Rows from block 8, named by matrix and row number. Each number is 500 + 25 x the weight over the matrix's rms, rounded and kept within 0 to 999. All counts start at 0. Numbers have three digits each.
# conv: 3x3 conv (model.decb.0.0.conv.weight, 128x256x3x3, standardized in use), inputs 54-71, a 3x3 kernel for each
conv.5:490478487507508514513513515520530509511523507517523503468481495477495511485504520506505483513518490505511485502509488514521496506514493504499482514517498508512492519517514516515510499505501517482465503478473515493496498502485511521496500511488506500482514516493506507484500505482515518490510512487506503484517521498510513491510506494511520508500511505473514478519520473563554502497503494506521505495513498467473488475483480476472459502497481517519499511514495507506482514515486505504478
conv.6:469458459493486485513508504497523507492518502486509494462459462474473475479480481491496493497502500492497496494498495499505502495500498491497493497503500493498496486488492488488489487488488505509506505511508510514509494499495499504501495500497492498493498504501494499496494499496500506503496501499493499495499505502495501497494499495497503499492497494495515513511527522502516511495500497500506502495501498417407399431425416442436425489495492496501499492497495493499496499505502495500498
conv.7:484483494496495499502500502523511488505495475477473453488486487498497496507508507502520514514528518509524515505522516508523518501518517499513512508522517506520515515524534503513516490504502460472481475472472477460448495510507503518512502517511498510508506519511506518509508520512507520512498514508502513508515526519513525517492510516499515516498509511510511485492491473482484473488508514497514512500511510468470466475471459461450435497515514508523519508522517508520511517527516511524514
conv.8:511510502502508509492502509460511511500540537527555552468478485466480489465479488496508499495514506493514508493503500498516509494516510496512502496515507495514509494499504504512522511525542519528515491497487470475469495507502500518512494513510498513503498517509493512507492506504502521516497518514498517509498520512499519512499512495493512498488509498495515547525536544527533525498506496498514505487505497493488456494491465484480459499513502498516508498516510497511507498518513494517512
conv.9:522522513491488485472469464465476481484498494511533529493498498489495504495502512491498489498505504521526518487494495504516518531536530489502494499511507519531520497502504496496488459455439501493506498489503505499517484496487497509505522533520488499489495504500516529518486492489500509507527533526488500490502513505525536521483503495494513506515535514479461507509492536513482529474492487484498498506522507513508479506494466517505475492503495503513511523532522490494492502506510522527524
conv.10:512531531493507501470489479519499492530513507550536533526530522540538529565560549479492489487504499492511501478486490490498500492499498479494493489508504487510502529508515517496502493476485460479472473499489494529513480495496485503503485506502481498496484507504483511505482491496485498502482497501487500497494509505487506497481496491493509496496512491534514530550529554540518546485504503488505499485504491514525506509516492486495470481496492495512505490512500481494493485502500486505501
conv.11:486504504489504502491507503514510493534530513567564558466481483471486490478493495500516493514530512507526510497513497510526513504521508498517494512530511505524508508514526489496507468475488496493492518514502531530513496513491510525507504520503501517495514529511505523507497513496510525512506522510497516493515531512509526508500524505511531514503524505535506509544525528535517522498520499504524505495515495505508497516515500522523508497516494512529511504524507502515496516529514509524511
conv.12:504493487519505490525509487489506470497521484509536503522521520514515512502505499493521487528555522499525489494525502522554532491522501494524490526555521498527490506516530499505515491494503481467457518502489526505485490520486522552520495525495493520482530555518504529491494524495528557529498529500498525486527554514494520478497523487517544507484511479504512525507523535485505520485516484514544514487518493458447428475463441481468446491522491525555523502529494499523489534556523500523488
conv.13:497497500501500502491491494489495493485494505478489510498504510511519522511518518495512494508523505487500486500516499508524507485501489494511492506523506484499487535527528541531532541533540492498491487486486470463470494511493505521503483497485496513495507523507484497485500517500504521506483496487491508488504522503482495484493513495502525509482508495501517517530525521524506497498515495507526505486510490497502509490495500473481489495511492509525508484499486501516498509524507486498486
conv.14:559502468556509477558508474530572531513531496504519495510491485521501494531508499511496493509500499499492492506497502502497504495492499512504494509507500499497494565561552539537535516516520465485501493506513516513507514500493509503499501496494512505495509507500499496493506501505501499504493493497514507493511507498498495489519509486512506492503497490437440538475472536484483531523501483513497487501491485522501486525503485529505484512501492510504500499495495506500500504501503495491493
conv.15:497496483525525509543542522469503499476506500488512505485484483493494495499502503466500461497532489464500455472504469501529490465491454467507466495534496464504459484482486483483489484484489476481482486492486488495485467504462497532488466503457466504462496534491465504458468497464496528487462487453467509465498535494466508457472516471488531485460498454498486497504492497475471480479523477501538498466505461458463438482486458482485456466506466496534496465505460476509469510536498472505460
conv.16:494505500497509504488503501528530564506512540492496522507510498517515497520517496523520498521517496520522505518509488519510489524518498518514495518515496520521505505511511496504510487495504541520508546538528543553549515512491517512490523520501518514496518513495519519505515506490515506490523518503520516503519515500524523511518516504522521509526528517507481443488464437506480455514513491517513489525523501481515561478512557476514558517514494519516495521522504522516495517510491518516500
conv.17:515527522519533532531550549473489500482497501471488493479496499479499503485503506506507500503511506507519516498500499502506504511514512500506498499509504507520515484498507475488499469483493571548529568554532566569547497501495502509504518524518500504497501511505511522517493497499495502504507513515505510504505515510520529525500501488505510498513520509485475511449440478466447477502501488510511499526527516531517499532523509538537526502507498499509502507518511503506505504512510513522520
conv.18:521548514500518489502524497494450496512475502525493519536556536529547534535557546486520480493538492509544509489508476495529489510536497481515486489532496501539508508496486514495481511489478427451455447480483467513514478516480484532494495540507479514487486531499496538513486502479494524495506532508476509483488531497500539512479524488484534490494539495511465474525509526510509526478530481479536486487540492514531508508520497528541520484519483492536492502541501488510481496532497510540512
conv.19:483483487479482489489494500530520495530516486518502469515514514505505507507507508499514509482498500495513513504516514487502505495510512495515508478495493492512508482489493512514512542542536477481482446455455449465462509519511486499495498511509497514505479493489491510505504516513486501503489506506511523513483497489504516510506517503494504496500510505493499522490503521488503515517522506500504495498505503497485477502490483494480469492513507475491491490510507503517511483501499499517514
conv.20:510549545509525522513517508480463517506497516514500501497505492501511504498508505482546509478544518450501482494544512484538512452497472487546514484543516455502477523534534509507509510497497481467463488508511499549557490547502488542506456500472487542506485542511454501478494537505489538509457497473483544514482543518452502480490556528486550521453504474552486450545525505511520513493561507488549503448497463484520522497509505517514503487548514484544514455502476488540508479539516448499481
conv.21:509522513505517513512522522537558591527550565528545553513518513502507509484487492492491470501503484520520503495494474514513492531529507490490475508507491528525508505506486498495466491487458504487495479476492458466486496498475519515494533529511496492476516511493531526510502497477529522499545540522491497484509511495533531515487495490496504497507511503512487471533515506557541526495496475510506486524520502474503521494515531536554575488489473509509491531526510498492473511506486527524506
conv.22:508507506520525524534543539518504496515497487527505495496486481496485480487476470488493472499504482506512491499505477507514486511518490493495476503508488510515495473467463483478469495488473475497524467495522454487515494504480502512490510518495493497478504509491510515497503506481511515489517521495492495476501506487512516494489498485494506495497509494511512484514512491508507493493512496494515501500517499487512543509533557540561580490493475502508490509516497494499475505509484511515490
conv.23:524532527508520526506519528507498520497488497512505511504497485498488480483472468492503479501508487513517499490500480511515497512515500498504484509512493512515499512512505491495489490500501516516530491500518466482497497504481511516497511515500498503484504509493508512498495502484508513498506513503499504489506507493510513500492501489501508494509511494513511499541525511493484480503511486503512489503509486463479505487502518500510519500505483513514494511514497492501481499507491507514501
conv.24:523542565527539559534545560506470454530496479536506498539552562519531541506521530507506507512512515514516519508502502515509509516513512503503507509509514514516519527497469525493463527490457481491499486504518496522538502501503510508510512513514502502505509509513512514518507500500514507508515511511501500503507505509513513517503504505509511512509514515498482498482476501492484503502503503510511510511513512477501504488512516502524530504504508510511515515518521505502504511508511513513516
conv.25:518520517520523521519523524508510506515518512516517510482481480483483482478477477492492489494493491491491489495495493496496494493493491493494491495495493492492490483483478478479472478478469499503513493498508478484496494495493495496493492492490494495492496496493492492490497498495498499496494495492494494492495495492492492489492493491493494493490491491501506503508513509513515506496497495496496495491493492503512523514524536529539552493493491495495493492492490494494492495495492492492489
conv.26:553586556525540518526539514504504551517512541492491523500511503489496491482489484490522484481510481491524491496517491487505483502520491483523494476510485489526499521514507516511507526522519502505497513525506528550521484525484478513480494528492483524490478514485489527498491514497484506490495520500480524491473509484489529504481527483481516476498533491493408452486461491503487505483530471479517468503533480523533503513522498527537513483523492475507482490527497493519487486510484495522491
conv.27:507548530476508492467501479481468553497487543492487544486501498497505500512515504505528503505521495505516487510524507512520496515518486498522508501515496505514489545544513520528515525538538550520515523518517515528522498527506503520495509519489496519506501515498505515493510519508511516500514514491504528515503518498508516491483518509495515497510523495526460444490463462487459448483528499498524490518531494509519506517527519506518506496522505498514494502513486512525509512521500512518491
conv.28:505493494509499502498489493537528543528520536525518532476476469489490481485486477500500491511508497510508496507505484514509485515509485503498489512504492513505492482496518476491514487498516468473468479477472489483478498495483509503488513506490501496489512505493513506494504502485512507487515508487497495490506501491511505494506497490510500493514505499467473426478470418495485427498492482506499487514508495517515544507507537497496525504499489513505491515507491505506492513511495513510493
conv.29:467465467466466469454456459491492492503500499507505505579570581562549559568557567508508509513513514510511512508507509513512513510510511508507509512512514509510512505495483507498486495486478496499500499502504499501505506506508511512513510511513508507509512512513509510512510509509513512513510510511508507508513513514511512514503503507509510513509510513512507508502498501498495500500502506507510514510512515480476469475472463456456448508508510512512514508510512510509510514514514511511513
conv.30:500521534500521529519542550515489477505487489482470486495493492487485486479479483500500505502501502507507506515512500515508496517510497503502503503501501505507506513508497532521503554542520485531549476523538494540555514507500510505499511510503502501503499501503500506508518512504512505499509503500501497498503500501510513513503504500507509501511516505527530517527516513512495502525515498517511496517517503478502532488505522486502515504504505503503500503508505507507505506506504511512510
conv.31:490490484499501499499503504518519520512509505521516512501499498500497495499494492484491481496507500495506502483486480499505498499506498485492486498507503495505502506510519496504516485495507530526516516521518495505506484495489493507502491504500489498490499509505495505503487494487502509504499507502493500494505512509498506502483485478492497490490497492509513517499507502491497486482496490487502498485498494505515521515524530520529536483490485498507504496506503494497486505511505500508503
conv.32:554518477548515482543514482487539540494531527488519514528511500517498489525503493517510498514505497524512502512506507508499500517505504515514499511507494521515502501497489496497494481485485480474467503497486544531510517514501511504495520513502514515499510509495521517503505506508503502504512508508514515499510507492521516500522518495517509488527517495482476539485482539503503558527518495522510490529517497518509481519514491509510490518513500514506494523515501512508504508502498519510503
conv.33:518519504513512491514510484464461478470473491476483503529518508518505492516504490499501486505504486514512490504503485508505484514511486497503490499504488508509491470465465491488488493486484436453474423440450426444447501505488499502484505507487493501491494501489503508492499500489502502489506507490495501486494499483504507489489500481492502481508514489510483494498480489471467480498505481495504480506512486523538530508521510508520511498504489501505487507509489500501488505504487515513492
conv.34:488493485484490486487497499518512524517510520482469469520516514497495495499502502504513512505513512502511509506514514506515515504514512504511512503511512502511510487495493464478480435454462480482485490497501502511517504513515501511513503512512505513515505512514507513512509517518508517519508517517503512514503511513504511511506512513507512512504510509508515546470487517463486506505515514503512510507515512458455438456452441444440439504511511501509510500509509506515514509516515509517513
conv.35:495485479499492490494489491511532518521534518532537522460467469466472475462469471508509509503505506506510511503503504500502503506509510510512509505507505509512510511514514504508509507512512502503493476478470462463456505503505502502504509509511511511509507508506511512510505507506504507506511514512510513514505509510513516516506501498498495493502500498486518536480505519482506513500492495496490494503498501534519523536523529543532539511512510505507506510512511507508508504507507509513513
conv.36:525515518517505493503494481523485447542515489521515502499499509507515529496510525503493499537525525497485483515511513526521519488483477509495501531518519495485482499486473497480460506490470502512515496501491506502487505498507518511515488482478505492499530518521497487485518509504526517515485480477506487491526509511492481479500490501528518513507498484526550551469490517470480511498501522522522526500494484508499480507494470495497483512500511530519520495487483507495497534523524495485484
conv.37:481479476497490487496488485491502511495504509510517519482487491485490494482487491509513506507511504500504499513517510510513508503506503509515507507512505500505499454458459467476487477489504476473474467461455454445438512516506508511504498502497510516508508513506500505499515519513513516511505509504507514507506510506499504501508515505508512504502507502531507503501486477490482468508513499508511502502507502483481486494490494494491495509515507507511504501504499511515509510512507504507502
conv.38:495500509495502519478492516496497475506504475523523491471491500494514525510529540488489495491496505493498506482482488487490503488494506488488495491494504491495503484494512459471488445462479542529507529511492514495481483481489488488501491492504490488494492493503493495502481483487487493502490498507491492497494498506498502508493489496491488499485482491480496509500520537504524546488481494488486503485482497498481454495478451471458436488489496490494504489493503488489495493498507496501509
conv.39:550562559523526524526528523481479503505501517499494513523521512509504496502495490508521516508520513502511506510519515510519513501508503506520516507518513500509504518518517504507510501505510456456450464471455484497472506519514504516510498505500506520518506520514500510505508519516508518515498506504505520519506521517502513510502518510506517505499506496476436441479464472457450458507522512505517504496503492516535535527543544523540543508520516509518512502509503510522519510522518504514510
conv.40:537518509530511507519506502501490484510497489518503504510501497491487494481483496493493485506508510510513515502501484509509495515516498498498492507509511508512511507493494528507497547522502512525513514540546494532552498503491504507501506511505497501493505510510503512513502501484510508495509509494498501494505510510505511509499498483504506496513520508522539531519550560494527549501511498501507498502510500488486476485485479468475472501502497511514516507512510498500486504507501507512507
conv.41:474490519472493526482503531517511502512499483502486468484480483485483483484485487509502506509502508516512515503498498506502502516516514510504503509502505518515517524525528504509521517522534538547558510527563496511556500493500505498506519517522510506507511507511519517519504504506507504503516516512508504504504499504519518521506492486513502500520516519481507508496514495513528504503485484516499501525522525457475509479492517492492504512503504511503507520516518507509509507507509516516516
conv.42:517534529490509505489509507501510512519522521520521523512516515519523523526532532482503489499523508493522506481498487501522506498522506481501489498522507494522508519516517490485488481476481468480481493513516508531533477494484496521506499525514479500488497522509495524514479497486497520504496522508481503491503525515500526516481498485498520504494520506476473477497499506502505507477494482494519502498524512531537532523530525523532528483503490499523507494522507483505491501525511496524508
conv.43:487497502485493497495499498470484457467489470476505493493527549484537569461520557514495499523513518515511514511494505528515521524511514512497504524515521518509513460462449458452431498484457534504492532518511506506504510492501532516521524509513515495499531516519522510512510492499532517519530514514507492496523511513518504503513497505525513522515507514468473519503505549536507528503486501532514523520501506494503495495494480516507482511498507524516523519510513514491496531513515524511511
conv.44:510505505515509504530522510531531506525524503515512497516517523508508513500500503479500465519541497517537487498518476530547501527540481482503467521542493522539484512512511504499495485480474464471464472485470493506486494516475524544500521539486483504466518541493517538486499516474530545500522537482491512470527546496524541483491506467518535480525536476520524512525534525491510499502521478519541495514532477481486486490495494519524522480501468522542495525541487491510468525545499519539483
conv.45:502501489504505493507504491479492500502514522477487495500508509482493497488500506502505506506510511506511512505504505509509509508510510501505506504510511505511513512505495520507488495478456499492471481478462497499486502504505506510511506511512500504506503510512505511513503504506506508510505508510502505507505511513508513515499500499501505504503507506514510533500494515487488506501500500506509507507510509454450440477470458471463453503506506505511512506512513504506507507511512508512513
conv.46:541526503533518493531514486484487520479489519482492510492479467512496479540518499503501487521524500511508480498493473520523496514514492499496484522524503512508485525539538508524528483502513504496461510506475514515481497497483525529508516515491501502491521527506509511485497498483519527508511517500497493484526529512510508488495487475531527508526514486508508461517521486516539531487486473531531508523515485548537537522511513521510511497492479519518494511505481502503485522529504509514486
conv.47:511507501509504497503498491469474475473478480471477480516514510511509505507506502498499498499500500497498498498499499499500500498498498498499498499500499496498497462461462466464463465462461511511508514514509514513508497498498498499499497498498497498498498500499497498497498499498498499499497498497498499499499501500497498498498498497500500499498498498498499506486487493482482488497497497498499498497498497461460456462461458458457454498499499499500500496498497498499498499500500497498498
conv.48:508518488520529498538542507465474524479477516476470504505505495515501482517499475501506492504507497519517504509506491509502489518507494501511494505508492518517500547524500553526505539512493495512513504527512535557527513515491506503486513508493504513495500508495509515502513511500511507499510508501504514496504503486517515498482498477492497479520514490565509525539492485479463459505508471498493469511501479468495514516536545519532536501509492508506490520516497510512498505508497513515504
conv.49:505498504503498508484483494479469465483470466495482476504498498521514511520511506489494486506509496498502491498508490507518500496508495496497486507509496498502493492494508496503526525536561554551564514507524473471494492496486505512497497506495494496487509510498498500490500508492511518500502506490491493485499501493500504498500502493499507497482496494488514503493514501529528508493501492497509497487505498487496504466482494460477484498500488509512500499503493489495486504509498499503493
conv.50:478485486472478480465475477531507489534510496537517508643631646596581602632633655489491498502510522520528533486488502505512521525529532486488499499508523519529534488473465490475466479465457480496504491512522504529543482491509492509525517528535483490505496509526515529536487490503504509522522527532488487493503507515525530532487494503504516524518529531454469508453471515478498531484496516494512526512527533496503491491499488487495484484488501498511524520532536486490497504513522523529534
conv.51:522518517486491489488500500503501502522520527496490489466464463490490487496497495475473466534544532506516505473469459534543528508518503473471465532542529505517505545536529525521518529530531500511510500514511496514517474472465533543529501513500473472467531543530501515504471468460536546533502515503474474469533547534501515504481477469537547531506518500481487487527531524482492493479475466545553538499511494515521525509520525497514516472468463532542528509521509474472465535547534505518506
conv.52:581575529549543511544537508458488525474491508477495504553544518519511493495489478515512493513509493515510495511509497510510500510510501510514496508511495509511497488492494490495496487490487480470495480462483489469486509513495507511494509512497510512495508509494510510497512511501511510500512510501505510494502505492507508494507517501504516501504516503489447484503474496501475490507516490505514491508517497542552541543550542555561550512513494509510494511511497511506493510504494514507497
conv.53:510530533492511512498528530498470459514497492498487503551559554531531521531528511507527504505522498496520494510525510503516498492509488503524506500520500491519496503493497508507522518520539458480486475500508489525540508528507504522495495519488503524503501520497491518492505520505499513496491508488503522500502518493496521494510532513507528506493527502492463464515489494537491492511534512503524493493522485532543519525539513524541513502524505498520499488519494503519499501514493492512489
conv.54:529538541503514517499511515485492502526535549504509506484493494469478475461468465481493480528544529495513500487494484527541526495512496482493481527544527497513497521524532519516520526517517489497490506523524521550563481493478528543525500516498480492478528545528500516501487495484532545531501516501476487473527543524496511492479491477517537516492509490522520519534542544495517522471483465517533507494508486504516502498511504483498497484496482527544526497515497480489477527543528494513499
conv.55:512476468536522514547542533492559488483521489499518511476464460485483477491496486506515493506523501504529507508520493503522491499526492508522488507528497504531503490490512510509530500500522477532518470524500481536511515517491508522495502526496508523491504527499499530504509527502501524495494525495509523487505526492502530498515521477507525487506530493471539563492528522487523512524514483511519488505525491514494495523508506526512510508521490508529499506532504501521496498524496495529501
conv.56:491474470502488487512500501523547522510528504493504482461448443478467462494483479497496497504505506503505509499498497505505506505507508499499498505507507505508509538535538547546548539540543487484479503502502508507512500499498506507508505508510499500499506508508505508510500500500506507507505507509499498497507508508506509510499499494506507504504506504452470497474491512495513529498497496505506506504507507508486477504484479505490490499499498506507508505508509497498499504506508504508510
conv.57:487535533503539537509544550473461520497483525505483515461479487469483489468484492501506499504507500501507502502504499503504499500501497497503501502505502501505504515505497504495494513503503505504500508519516507536538500509500502507500502507502496502499502505501502505504501502500502502500499498497499508505504508504505510508503512510504511509500508507540476462530494490498481483506517502504513501505513506491533510508542524506539530495501497501504500501506503500504499504506500503506501
conv.58:534499478536509493534506490513524494519522503528529509482464453493475461502483466492484486507497501508494497493485487508499501510500501493487484507500499509497496553550551547552563535541555515535544525542546519535544493482482507497497512496495492487486505500500510498497494489490507500500510502501498490486512501498513498496491482478503497496509497496460468495477470477477479487486472473499488490512494496503489494512502505504500509493485485508499499509496496494489491507500502508497499
conv.59:550560554595602598562573575508493513485474485484473479506508509506505505490486486488499490500508499497504496494499491497501495492497492488499492499508500495502494516514508525521515537533527524527521533533537496493499487498488496505494494499491487498492497507499495502495494500495496503499492497494488496489502509499496501491492501490493501490488495488562554545532523524501493495487499485491501487486493485537544536555562554533541538489500492502510502496502494491498492499506499496501496
conv.60:515532512529535506550551505502483501518514523524536544495497478483480457491484454495516503499517501492510488500518506500513506486496489496517501500518501493513489513525528513533549502532558495503488516534492543562486496516503499515504486503486497515501499518500492514487501517508499517510486505498493512499500517503490511489494515499503514494496503478511496518489502533458478521497520500504515496488493472489477476507484475514483460497518502501518501496512488498515503500517503491509489
conv.61:576567570571558556530516512503509517503510518530533536483480485497489486491482477502501502519517516516514513504500497518517516511512515503500499518516515513511510555553551535526523516507505524530529502496498497484487504501501517517516508509510504503503518517516511510510502499497515514512507508510504501500516516515511512513504501502514516518509510513521532508525529522522537549505501503516517518502505507534541547532537540517518521503500499520517516515512512506505505519518518511511513
conv.62:525537526521534527519532526465474490482490502472478486451456448457460451465467458496496495498498497495495494496496495497498497495495494496497495498498497496496495490489491491491493484484486527533532518524523512520520497496495498498497496495494496497496498498497496496494496496495497497496495495494496496494497497495495494493495497496497498498495496496501482489504484483492482483494495493496497496494494493480487480482487483469473472497498496498499497496496495495495495497496495494494493
conv.63:506535535496520526495521532480503548495509544492502533507507502503500497509504502496505498497504498494500496498502495500503496497500494494504497497504498495501496562550540564555548572568565474474481465472485462477490495504496498505497496501495493503497496503498494500496497500495499501496496498494495506499498506500497504499495508499497507498497504496485430433498465475507488496494507495496507497497505495484490483477483478470475470495504497498505498496502496495502497496502497493499496
conv.64:520522513513513509516514511482516515477512519465508519484480475486484481487482480505506500508511506496500496501505503505509506490495495504509495507511501495499491495500509497507522530549570507516507506512502522523510504504496508509503494495491504507496508511502494497489499506502504511506489496493500506495501508501492499494504505485510511495497498489475484539474486515460472489498489479506499492493487486523518491510504481484474449505508495507510500493496489500506504504511508494501499
conv.65:517514519526523528528525531485487476483487477483487479468466471469467472471469474493493491493492491491491490493494493493494493492492491494493492493493491491491490461462454470470462476475466515513518512509513507504507494494492493494492491492490494494492494494492492492490494494493494495493493494492495494492494494492492492490494494492492493491490490489501509505501510506490498493493494492493493492491491490487486488489489491488488490492492491492492491491491490494493492494494492493493491
conv.66:516517507519518500527524505499491505503489495493476474477474476492486485506498495513515491504509496499505497508511491505508492503506493510511498502505496500503496518548550494519522473492497535516482503514497493526522506515498502511504499507504505512498497506501495503500503508494495503494494504497504516508496508504493504500516516496515515500513508493534491458528504494501506514511514482510514497511511504540533508519513485518513488513512493503504491504505495503513497498510502496509502
conv.67:532554558545572581549581595467453447463447441456440437494501503486494498485494500509509506508508505503505504512510506512510505509508504508508505508508505504505504488493491501503496511510500579581577579587587575589593508508505508507505504505504508509506508508505503504504512511508512511506509508504509508504507507504503504504507507504509508506507507506480469462486471460492475462506505505506504505504504505515533544523540549513533542508508505508509505504506504511511507510510507506507506
conv.68:505508499512513506527527522483485482491499495477484477501508508472486490460476480504510499501514510487504501506511509504513512491500497498508500498513509489503500482492489493503505527528528510501494511514508517532532504512504507517512495504499499507498503515509493504500496505506502514515495503501490501491497514508492506501519517499514516498498503490488499543482507547482489507511510494511511495497498484506503485503503490501501490495505497494510507489503500496503500504515512494506503
conv.69:526495494513502516520517532495573515498539510488514501491471472501490497499489501493476483514509514518516520487483493510513519510515521496481481513509511516514517496502514492502503507527526517508500508487476536504485496477487514509516514513520497482483513508511516512515486486491509513515509514516495484483513512513518517519508485483515508513513509516432488532487517518510524507507472489517505520512508521509482475497484479481468460494478480511506510515512516489484493513513517518517521
conv.70:484510533489507509513517501534488501506489501465485497473481479487492489504505501500504486523519497526518500502507491521516504516501503503494489524512502527514505513519513493504502480500503499483470528507474588563510498499492519514504517506504505494489526513499527515500504504489520516502512505500504491488523510503528515509505490499526498501530497498506521460506529495508531518496498499521509507520495499482497526490491496489476460501495490524513504528512505505503487525519498525515500
conv.71:560567563537545540545550539520489441532516475514519482593585565546537515544532507500532518496528509490522495506534528496526518482510502496529516490524505487521496455450468484485506499503522463478476492502492523532517493530522490525511493526506493527513493525503492524494505533524497526513486516497492521497491518493500527502500525510499522504492517495422445471455472482486485485490528521487521511495525510556541512543531505537523492495529515487523504483517492500530518501528512496523503
conv.72:509510529496487500482472486480473455472465444517509490499506516494497508494495505509514519512514512516515510505520522511526524511523521510514519516515513518514510532552564518529531503514514520498502473437444467420427504513518506514513508513511513514517516512509516510505515524521519526517516521512502508514506507506514513509506512522502508519496499509489508497499517502510521499510522531500514523493506515504493484503486476485470466508514520517517517519516514510516517514517513516518513
conv.73:518493461514482450525501464504522542517531536499516517485498496487497492487493485483503500482491486490502492486504494486498488497505495484500502483489487492504495528555572533549559546557559554537494550534491578569518489509506489499496497508501485500502486492493491505500489507499489503496493509503475488497477481487493505502482498505491492490512513499529540502498521492483499482494513511496503499508513504491464454506474463525506492487505505484491487494503491480493490480490489487503500
conv.74:506518541514528545558578589481443414504476450492467448506498494513507503535531526482515502481512500471494487492524516489518507475494482484516504481513501472498491486478479497482478490469462483502511482518526507576589488520510487517506477499491484515504482514504472499493497522511491517507473491486484509491485511493476498486487520500495524501484513487467472473482491505485496527488526517502531516493521498527538529528542527545559535481516505479513501472502490483516506482515507473499493
conv.75:479477482493489490499494491467473458475478454468465442494492492506509510512519521482490488505513518501508512499499494514515515510513509483493490505515515499509508517537550523527529511505500506518508499508497517521508487491483505510505500505502482492487501512512496506506493496494508511513502505504474483482497510509500508505491499484496505495496504497504507520494509538498511535506507482504504490497500493481474471472459451472461451489499495509518516501508504481488489506516519506514515
conv.76:518514509521518513507505502471473464475481475494503497487487490480479481479477478513515509515516511516518513511515510513515509512516510512514509513515510514516513494478473515510511528528531506505517497493500491485490511515511513515512514517513512515511514516513516518515513517512514517512515518513512513506514515507516518512509512509510513510514517516502517524490497492498502490503509509505511511513517516516527539521530540520524532511513508512514509511514511513515508516517509518519512
conv.77:487471476497484490474463469548576535507524487486494458466465473501501507503505509507507507511513512497497496498506504504514511497507503506506504512513509500499495503505511504501505524520524506500489484478480426413420507506505507506505491490489505506502509510507495494491497507503503514508498507501509510507507510505489490487509505499515512508501497495483519517479517510502542531506500501511506508492488490514491484494481481448442448502503502512512510504502500504512509507514511495501498
conv.78:507475481520491500511489504489533471485523484491525504476474492480489513476487512487480501517513532503501522491494512507514529489496510488486500512511525499499515471488493472491496493517525509501491529508503527497500497490509515509526503497513489485498516511523507501516487494506508515524494498507490491502512514526501503514499496507511511523495499515486531552469514527452470464504491516517504526504494511526500468528502476496472446487483498509508524497497514487487504516516530503504519
conv.79:544564546519537516505522501465460449478478474480484490521523518505509507506514515513517489511520493508521492509518507510518504510521504507519495505519497500519496509490480529510495542522505489500499500515509511533527507520503499517500493516499508520497502518497495517495512520505509518504506518504516524496509521497497517495488506485497518493499525499481474506490489522520514538494511496496517499491518496527545524503518493482497472505518496504518496500518495521523499516520499510520496
conv.80:502497506499491497482472470478469444486483460499507495499498511498492500498490493500498490524527517498498488505503483528530508501500487502498482526528512498500486522510508529525533519523541478496496472473467486470452500496484520524511493497487502502487523529513493499485506508489524530508496498485500495477525528511499503490510502478528527504495496477482512504502516501506507494510501488520521510490495485501512540492502520457463468503498484528528513500499486502504488526533516499503491
conv.81:540550553526535541526536547482490507499504518506507515510506501509504498516511505502513508505515509493501497504509506509514510497500497498510505504515509492501498512507511540535543565560569483481484476479484485494500504513506508517511494502498500511506504516510492501498508513511512517513498502500499509502504514507492501496502514506507519512495505499474438461505476492510492507506517507511523515498509502498506493493500487480483469497509503504515508493502497501510507505513509493499497
conv.82:492482489491484488501493495515520498524530524521527533499496500502498500496492492499501509505508509510510510499509512507516517506511512507504501511510504513511506527521524537529531563558559546549547519525523512518515508503504515512510512506506508505501511510503511510505510518514518522517514517512504503501510510506515514511504502506504509515505507510489540526505526510490502495501492500510505513507501509492488496500493492502493487505501501509507502510506501498507508502511509508514513
conv.83:463485537462483530469492536450416418475459460481471476495503512496502509500506511500508514503510515502509514502508510505511512505511512502507513506510515505510515517518515505508508496502504540528523531518517531521523503509515506511516505511516504508514507511516505510516507510510509512513507511512501508515505511516504511517500504513504509515504510516570565505560557508556550506501509518504511519502510518502510530514520537522526541502507513505510515505511515501508512504510514503510514
conv.84:516542526507529516500521513465454473478469475469456457488499502481490496477486495491502481500512494498513495500511490502512497499508493489505487496513499494513499493492487507512504519524514407421443436446462467475486494510488498513498496513499492507490498514500495513500500512496503514502498508497485499483494510497494512498495516490497516496492512497500460488523492514531498508499519488498517492496516496524534529509517510496507499487505486496514499495515501496505487503513497500511493
conv.85:542545516554559533562568544455472493436451469419430445483481472491490482497498492498499495502503499501503499499499497502502500501502499498499496501503499500502498522524528527528531526527528529528519534537532534538535498499496501501498500500497498500496501502499499501498499500499501502500500501499498500495501502498500501497497499495501502498501502498487468471481462465481464467496496492499499494499499494474465453468457444466454441497499495501502498500501498499500497503503500502503500
conv.86:484502522471481494474479487526504520496481490501489499513518521506509513494498507466477467500519507524536531466472465504520510523533530465472469510521517525533530488474467512490475541516495476469474459457470457456467475478469513520507517526520477477471512519510519527523479478469512514499523527519468471467517521512530532525459465466498517519517530534489479459544523503526508491471475465497509496505521513491519540482496500495489478459469467510523518525533530474477466509518502524532525
conv.87:514503498506500507480480496507515526516506510537518522505503495503503495495499494512513507512515510506515512510513496510516495514526511509512502509512505503515510498503535505506532497493514500494480486479476452440452502505493504510496510519506507509502508509506505510508511513502507509494514520507505508499505510502502515511508513494508518510502522517480482479478478451506506480492497482502516506509526515517523511505513517496505523509510495507512501500516511510512507509512508505513512
conv.88:506514505507511511508509512487516506487508483491511480503503488511511499513513503496508499514527521505516513494502501512524525504517519495509499516531522508519512518527526507512510508509505492488484493487477497490472492504497513526523505516515495509499516530521508518511498508505513526523505518517493510501518534528508521515493509495512527517502513506480446485498496525479498530489502492511525522499509512524513504502486484483468473496509498517530523507518512494503499514526523506517515
conv.89:503506505517515511530525519517521518501514510486501496511515511510515513506511512497509493500509494489498484500508489505510492501502486496508491504512495496502485502498502501495493500495491504513533508517536521530544494505488505511494498503488497508491505513497496502487501509490509512494503504486493504488500507491491495481492509504499512507490501495512513498502503491508501484490506495501511501492500488470481502485490507507503512497510491505513494500504486501508490504508490494496481